A small sound classifier, trained from scratch.
Model: 25.5M parameters, log mel input, arch jasper, norm batchnorm, depths [3, 4, 5, 3], widths [192, 288, 432, 640].
Data: 26041 training examples, 26.5 epochs.
Rows from block 7, named by matrix and row number. Rows with one number belong to one channel. Each number is 128 + 32 x the weight over the matrix's rms, rounded and kept within 0 to 255. All counts start at 0.
# convs0: first width-5 conv, stride 2 (model.blocks.7.convs.0.weight, 432x288x5), inputs 23-45, a 5 kernel for each
# convs1: second width-5 conv (model.blocks.7.convs.1.weight, 432x432x5, transposed), outputs 23-45, a 5 kernel for each
convs0.418 [ 87  62  99  77  99  72  57 110  82 123 144 145 149 131 122 156 134  91  54  74 153 149  83 112 162 157 169 155 178 162 136 132 137 136 150 171 185 173 174 153 130 105 104 108  99 168 174 157 146 124  99 151 151 111 121 113 114 104   4  48 118 146 123  84  98 141 103 125 102  90 116  64 106  75  98  82  82  84  92 110 115  46  94  78 118 145 107 108 102  70 119 133 121 126 130 148 103 107  77 100 118  96  84  55  65  62  87 105  97 105 117 107 131 137 123]
convs1.418 [163 156 115  90 138 140 106 112 175 122 170 171  96  96 119  34  94 128 143 155  89 107  82 112  92 185 158  92  57  39  43  76 142 185 198 124 140 110  70  56 107 154 121 115  61 127 144 131 146 138 216 134 128 138 115 200 187 111 109 163 133  94 163 140 147 150 151 102  92  92 135 110 135 153 146 158 149 102  97 189 180 111 176 185 174 100 178 156 147 201 108 148 126 102 157 158 153 127 104 132 134 167 142  66 171 119 141 145 125  83 214 154  62 153 163]
convs0.419 [135 115 124 125 151 157 148 150 149 146 145 129 131 104 147 147 161 129 117 123 167 146 137 108 141  89  97 108 119 167 112 127 132 130 117  95 109 131 138 128  37  18   0   0   0 157 169 147 191 164 134 177 160 166 128 145 176 160 126 116 133 138 136 120 135 129 155 130 159 126 168 127 117 119 127 108 101  89  84 102 164 127 134 138 140 142 137 117 123 134  99 104 114  98 128 148 109 112 128 118 101  98 111 124 118 123 110 125 137 137 115  96 112 130 134]
convs1.419 [125 147 132 147 182 153 119 141 155 119 111 115 117 144 137  78  82 112 127 140 194 153 118 164 206 171 154 104 125  99 119 102 125 120 126 156 167 104  72  47 153 178 124 109 117 170 170 126  97 106  93 109 133 123 147 193 154 143 163 144 186 124 161  89  38 150 143 141 130 130 103  97 141 136 100 152 145 104 118 137 122 105 113 128 129  77 115 112 156 165 112 167  95 110 111  88 131 123 173 175 122 157 124 128 204 130 128 107 138 157 122 115 100 132 159]
convs0.420 [161  77  86 130 159 108 102  89  88  95 125  77  88  84 115 141  62  50  76 121 139 142  82  41 121 145  91  81  89 195 146 105 129  61 122 149 134 136 140 124 162 156 146 128 133 107  93  66 102 157 117  90 162 132 123 149 130 113  88  95 150 128  78  39 100 121  86  79 107 150 132  97 115 133 142 140  96  77 101 146 150  87 129 134 154 164 126  62  43 138 139 126 110  87  96 107  96 134 108 156 156 119 128  98 131 144 148 150 159 169 233 147 114  98 160]
convs1.420 [136 136 138 102 125 116 141 155  79 157 125 150 126 126  82 122 128 141 156 132  83 120 142 132  97 124 113 121 129  99 120 167 146 148 142  84 129 116 162 106 151 129 150 174 174 148 139 120 125 117 108 141 166 140  37 139 124 132  87 125 179 101 135  92 141  65 144 132 147 128  91 129 112 140 132 108 125 140  89 114 100 117 147 150 146  76 129 155  98 153 118 107  95 158  79 127 154 102 114 113 200 129 117  77  83 124 179  97 174 127 104 151 150 116  97]
convs0.421 [ 87  61  82 119 127  94  75  85 101 139  76  95 117 136 146 107  97 148 135 131 143 112 108  99 110  92  40  86 164 183  96  63 112  90 112 122  45  84 106 146 116 106 102  88  87 108  82  92 162 154  98 110 133 160 122 125 130 142 128 129 115  91 123 138 145  83  79  83  98  91 130 142 124 124 155  70  41  42  66  97 129 145 137 129 154  97  52  54  57 103 100  95 118 137  96 102 105 116  99 152 118 108 120 114 149 118 110 108 126 131 151  47  37  42 144]
convs1.421 [168 150 165 166 164 135 125 202  81 179 112 139 106 116 125 152 109 105 174 193 145  65 141 164 123 150 117 125 128 138 126 172 146 159 164 118 147 106 139 135 172 103 149 181 146 142 145 120 153 165 106 134 118 157 110 135 132 164 127 138 197 100 106 104  93 152 140 144 129 129  96 155 128  86 148 101  63 147 134 122 127 130 174 138 156 114  63 160 122 183  97 185  48 190 114 143 182 103 144 114 192 160  99 118 100 139 214 160 166 160 112 110 135 165 108]
convs0.422 [ 53  61  39  78 128  92 119 130 135 143 119 112 129 141 133  90  91 163 196 139 125 146 146 203 123 160 181 119 112 126  87 149 128 170 134 113 163 127 105 131 151 157 145 131 122 156 172 125 152 170 173 110 103 177 138 104  82 143 189 147 112  49 109 170 171 164 155 143 168 140  65 103 112  99  96  43  17   5  80  98  70 112 114  69  90  27  55  82  70  85 119  91 103 103 121 124 112 136 142 108  90  99 134 171 136  99  66  83  88  94  60  87  91  83 116]
convs1.422 [147 123 134 106 148  89  81 210  67 168 131  90 104 156 114  69  89  97 125 143 121  74  91  68  97 191 147 135 118  83  85  94  98  99 152 134 115  96 123 150 151 102 132  97  55 110 107  97 165  99 138 139 111 129 181 161 133 163 146  63  66 152 158 144 170 146 154  96 102  98  98 179 161 115 144 164  87 148 133 174 123 164 136  86 116 192  92 128 117 138 204 151  93 173 105 171 153 144 128 109 131 127 162 204 126  87 157 142 128 133 132  97 147 185  87]
convs0.423 [148 159 159 204 199 123 136 126 160 144 108  81 129 147 156 106 118 128 186 180 127 125 112 111  94 123 112 129 124 141 135 113 125 112 121 124 122 130 153 178 128 129 121 123 138 143 148 108 127  96  86 105 125 162 146  97  85 136 143 128 144 106 147 148 145 146 157 128 132 114 143 158 139 219 201 142 127 140 144 162 128 151 122 185 175 128 121 136 140 162 138  89 125 135 113 119 104 134 133 127 101 107 137 160 149  24  53 100 130 116 119 130 137 145 158]
convs1.423 [ 29  97 149 173 179 110 128 121 108 149 101 135 139 178 181 135 125 119 104 103  98 114 142 136 164  86  89 142 178 197 167 158 118  94  76  99  93 140 154 161 136  99 123 142 213 132 134 145  82 123 121 158 164 157 108  49 104 138 107 156  99 102 109 100  90  84 134 147 168 191 136 117 134 128 122  71 121 145 142  63 173 161 120  36  32 153  83  53  58  27 126 118 137 116 112 106 120 134 127 133 150 116 131 138  99 138 153 113 112 103 113 145 161  92  24]
convs0.424 [ 59  53  90  88 121 145 115 136 116 146  82  83 125 171 144 116 125 140 165 145 131 114 122 168 155 131 123 150 171 129 118 147 174 185 152 140 165 120 158 142 129 111 104  84 100 156 180 125 139 132 134 143 122 129 135 153 154 129 112 153 113 107 129 162 194 143 163 141 115  91  57  72 119 115 108  17  28  19  66  80 101  81 113  88 117  65  66  78 100  95  88  54 130 144 179 106  98 127 106  77 116 112 150 124 122  94 101 114 105 144  69 128  91 112 111]
convs1.424 [151 150 101 117 132 155 126 174 161 159 104 110 110 125 138  71  78 106 120 145 174 110  71 106 170 174 144 143  90  85  90  87 107 142 148 119 149 132  25  82 114 110 120 131  89 106 103 109 130 168 145 111 111 112 226 159 190 145 159 132 110 144 116 149  97 184 136 119  93  85 125 159 155 121 145 176 132  55 132 223 143 151 139 113 170 139 119 138 163 169  70 207 131 119 159 102 212 161 148 143  68 128 107 142 191 106 173 137  59 129 155  97 142 152 179]
convs0.425 [152 151 156 123 125 171 153 149 128 114 162 157 134 114 163 164 183 140 142 141 134 185 160 142 152 120 127 113 103 111 140 162 140 153 139 137 155 162 156 149 102  76  63   9   7 153 178 146 132  93 194 233 163 181 155 138 169 152 161 133 151 165 144 151 145  95 142 120 136 123 146 134 132 104 106 150 137 137 119 102 161 151 129 113 107 158 175 151 142 110 102 106 124 104 107 136 147 127 144 102 136 158 142 111 115 142 135 156 134 148 138 169 152 159 131]
convs1.425 [112 118 118 121 154 118 118 149 158 151  98  85 115 135 145  91 110 125 104 108 180 183 135 147 162 150 140 106 109 104 146 124 135 114 110 150 133  79  40  68 177 175 105  59  73 213 165 143 104  58  73  90 129 138 192 154 115 125 141 133 147 149 146 103  78  63 102 131 142 184 120 106 170 159  82 156 144 108 113 106  93 109 119 125 128 109 141 135 135 133 154 141 128 102 100  65  97 114 160 218  77 140 131 151 168 104  83 107 119 141 109  87 113 149 158]
convs0.426 [ 89 107 143 135 160  97  74 104 141 152 113 109 147 125 103 131 119 120 102 117 114  88 116 172 147  92 142 177 196  95 162 116 150 156 107 105  89 129 175 154 118 114 116 115 117  87 106 163 185 119 128 158 169 128 158 155 112 106  43 136 103 117 139  84 115 124 144 117 102  64 104  78 124 127 153  65  81 119 119 100 107  69 142 136 145 113  64 115 176 136  74 112 132 115 108 134 105 132  81 122 114 100 134 149 113 129 161 186 132 114  72  84 113 181 125]
convs1.426 [125 149 107 168 124 118 177  84 205  89 101 119 151  75 129  81 112 140 111 167 126 138 113 112 170 126 126 127  87  95  67  79 157 151 142 121 100 170  99 127 112 121 107 153 185 107 144 154  99 199 100 153 159 114 151 146 109 154 156 149 138 167 106 149  86 184  98 148 154 118 138 124 133 128 115 145 163  74 136  80 145 132 111 151 161 120 122  93 164 110  86 152 154  63 147 126 137 145 156 136 137 159 128 116 120 128 139 163 105 123 133 143 127  71 165]
convs0.427 [ 19  14  46  33  88 111 111 126 161 153 123 140 134 108  76 139 149 147 119 105 155 170 161 170 150 157 139 116 102 108 149 158 141 144 133 173 191 125 104  91 185 196 169 154 156 166 173 181 187 139 122 145 121 118 141  83 174 167 148 146  93 140 134 130 118 139 130 165 184 143 112 126 121  81  91  39  48  66  85  79 107 114 120  99 109  41  63  81  80 105 144 134 105  59 130 117 172 153 128 147  78 167 138 134 112 119 108  93  79 107  76  93 105  91  74]
convs1.427 [192 196 123  73  67 119  97 161 157  88 192 122 126 151 115  64  94 130 130 116 117 103  81  62  63 212 175 151 138 113  56  77 128 124 119 141 122 106 126 109 136 181 128 105  35  87 136 127 158 117 164 118 131  96 124 255 149  77 187  83  91 126 198 157 152 191 128  62  81  69 116  92 166 197 125 139 130 107 106 152  96 106 138 130  74 105 165 106 151 189 186 159 119 140 117 187 180 120 105 136 110 214 157 158 188 128 118 139 159 157 151 111 142 166 155]
convs0.428 [184 234 239 239 200 128 154 177 162 157 122 117 123 130 111 134 123 146 127 133  98  94 115 144 157 109 117 114 107 126 121  93 124  98 142  88 108 117 113  95 133 149 154 171 165 110 125 148 137 178 100 112 101  84 111 130 151 126 152 121 105 128 116 136 102 134 148 133 137 181 123 160 175 181 183 178 236 254 255 234 130 155 176 192 162 175 219 255 253 225 135 152 113 171 122 140 123 111 148 114 155 146 146 142 129 163 170 137 150 123 149 179 205 205 164]
convs1.428 [ 82  90 120 119 102 129  65  53  44  69 150 133 143 155 134 219 193 152 111  63 148 126 141 141 123  37  87 125 172 203 148 150 140 113  69  99 127 170 167 182 146 127 112 107 154 150 152 132  99  83 117 133 146 152 113  69  56  75 111 120 125 120 121 111 110  75  90 145 181 170 106  90  67  80 145  90  97 114 108 107  96  93  92 118 101 109 113  96  83  44  64  84  71 114 108  52  66  89 113 112  54  85  77  68  74  94  85 126 147 123 102 107 107 102  94]
convs0.429 [125 111  93 128 122 119 109 121  94 103 121 142 138 173 150 123  90 108 120 131 153  99  63  82 137  91 120 134 206 166  93  77 114 129 125  76  47 102 161 176 143 130 132 139 134 118 123 150 181 147 123 151 157 184 141 148 111  60  57 111 127 118  78  90 134 120 141 114 106 102 140 111 134 121 140 109  95  82  80  82 132 117 131 133 133 150 111  95  98 112  99 105 104 125 108 144 105 123  99 118 147 113  89 120 127 102 111 115 116 121 109  93  91 106 160]
convs1.429 [113  72 147 195 204 106 126 154 141 141 142 148 130  93 132 110 100  75 160 200 102  59 100 130 101 166 126 113  97 102  56 110 136 142 188 103 108  81 121 147 143  75 109 128 101 128 148 136 132 127 109 135 125 162 115  52 103 168 114 146 175 126 104 151 126 123 139 144 136 134 124 178 150  64 123 131 104 149 166 141 134 110 144 141 189 123  80 138 126 136  89 145 107 144 141 120 124 131 155 121 181 116 135 146 125 132 160 149 119  66 130 131 126 129 136]
convs0.430 [ 40 142 161 127 109 105 176 189 194 146 171 147 139  81  87 154 123 103  77 113 111 122 110 113 133  96 184 138 141  97 137 117  79 146 137 100  98 158 123 116 133 114 100 132 165 102 170 162 124  83 157 167 138  93 135 161 142 116 108 145 164 151 118  86  77 152 156 161 166  81 109 126 124 125 109  50 133 135 117 108 107 133 138 149 144  63  87 110 129  94 112 146  87  75  64 173 226 175 139 156 167 188 145 109 146 145 148 129  90  82  34  88 149 154 100]
convs1.430 [ 32 100 142 151 115 132 136  59 211  46 129  96 102 128 165 165 153 135 129 145 140 160 117 144 126 109 153 123 112  93 160 115 129 170 146 170 100 154 138 166 100 156 127 117 149 141 178 180 142 147 144 110 123 139  64  70 152 119  88 168  78 156 155 173 168 171 104 120 111 125 193 117 128 128 147 122 116 140 172 117 158 113  85 142 122 117 135 123 136 105 149  89 189  59 189 153 105 140  79  86  39  96 167 126 101 165  72 148 110 109 121 133 114 107 148]
convs0.431 [117  97  89  97 107  55  15  86  56 106 167 148 134 137 131 118  75  94 119 141 131 121 116 109 146 165 166 143 156 134 139  90 122 135 109 147 177 138 170 123 167 166 160 151 131 146 162 154 142 136 115  92 118 140 118  27   3  65  19 110  81  75 101  64 122 102  92  98 125  92 164 105 130 128 119 124 114  89  70 107 152  95 114 103 120 161 145 126  84 100 137 141 145 121 123 147  92 132 112 138 118  94 106 125 165  49  38  66  54  67 124 114 125  67 119]
convs1.431 [156 151 140 125 138  94 105 135 113 161 196 160 145  90  44  26  68 100 145 154  21  48  75  87 103 173 147 114  76  46  25  53  94 151 189 115 105 100 126 116 109 117 125 125 111  86  99 127 153 149 200 177 140 128  71 177 174 161 102 134  93 117 107 130 166 192 163 117 113 101 123 155 134 128 152 129 134 141 124 144 175 168 123 120 140 153 114 157 117 138 151 113 123 132 127 154 150 136 111 127 192 155 134 105  80 104 152 139 118 106 200 179 152  94  66]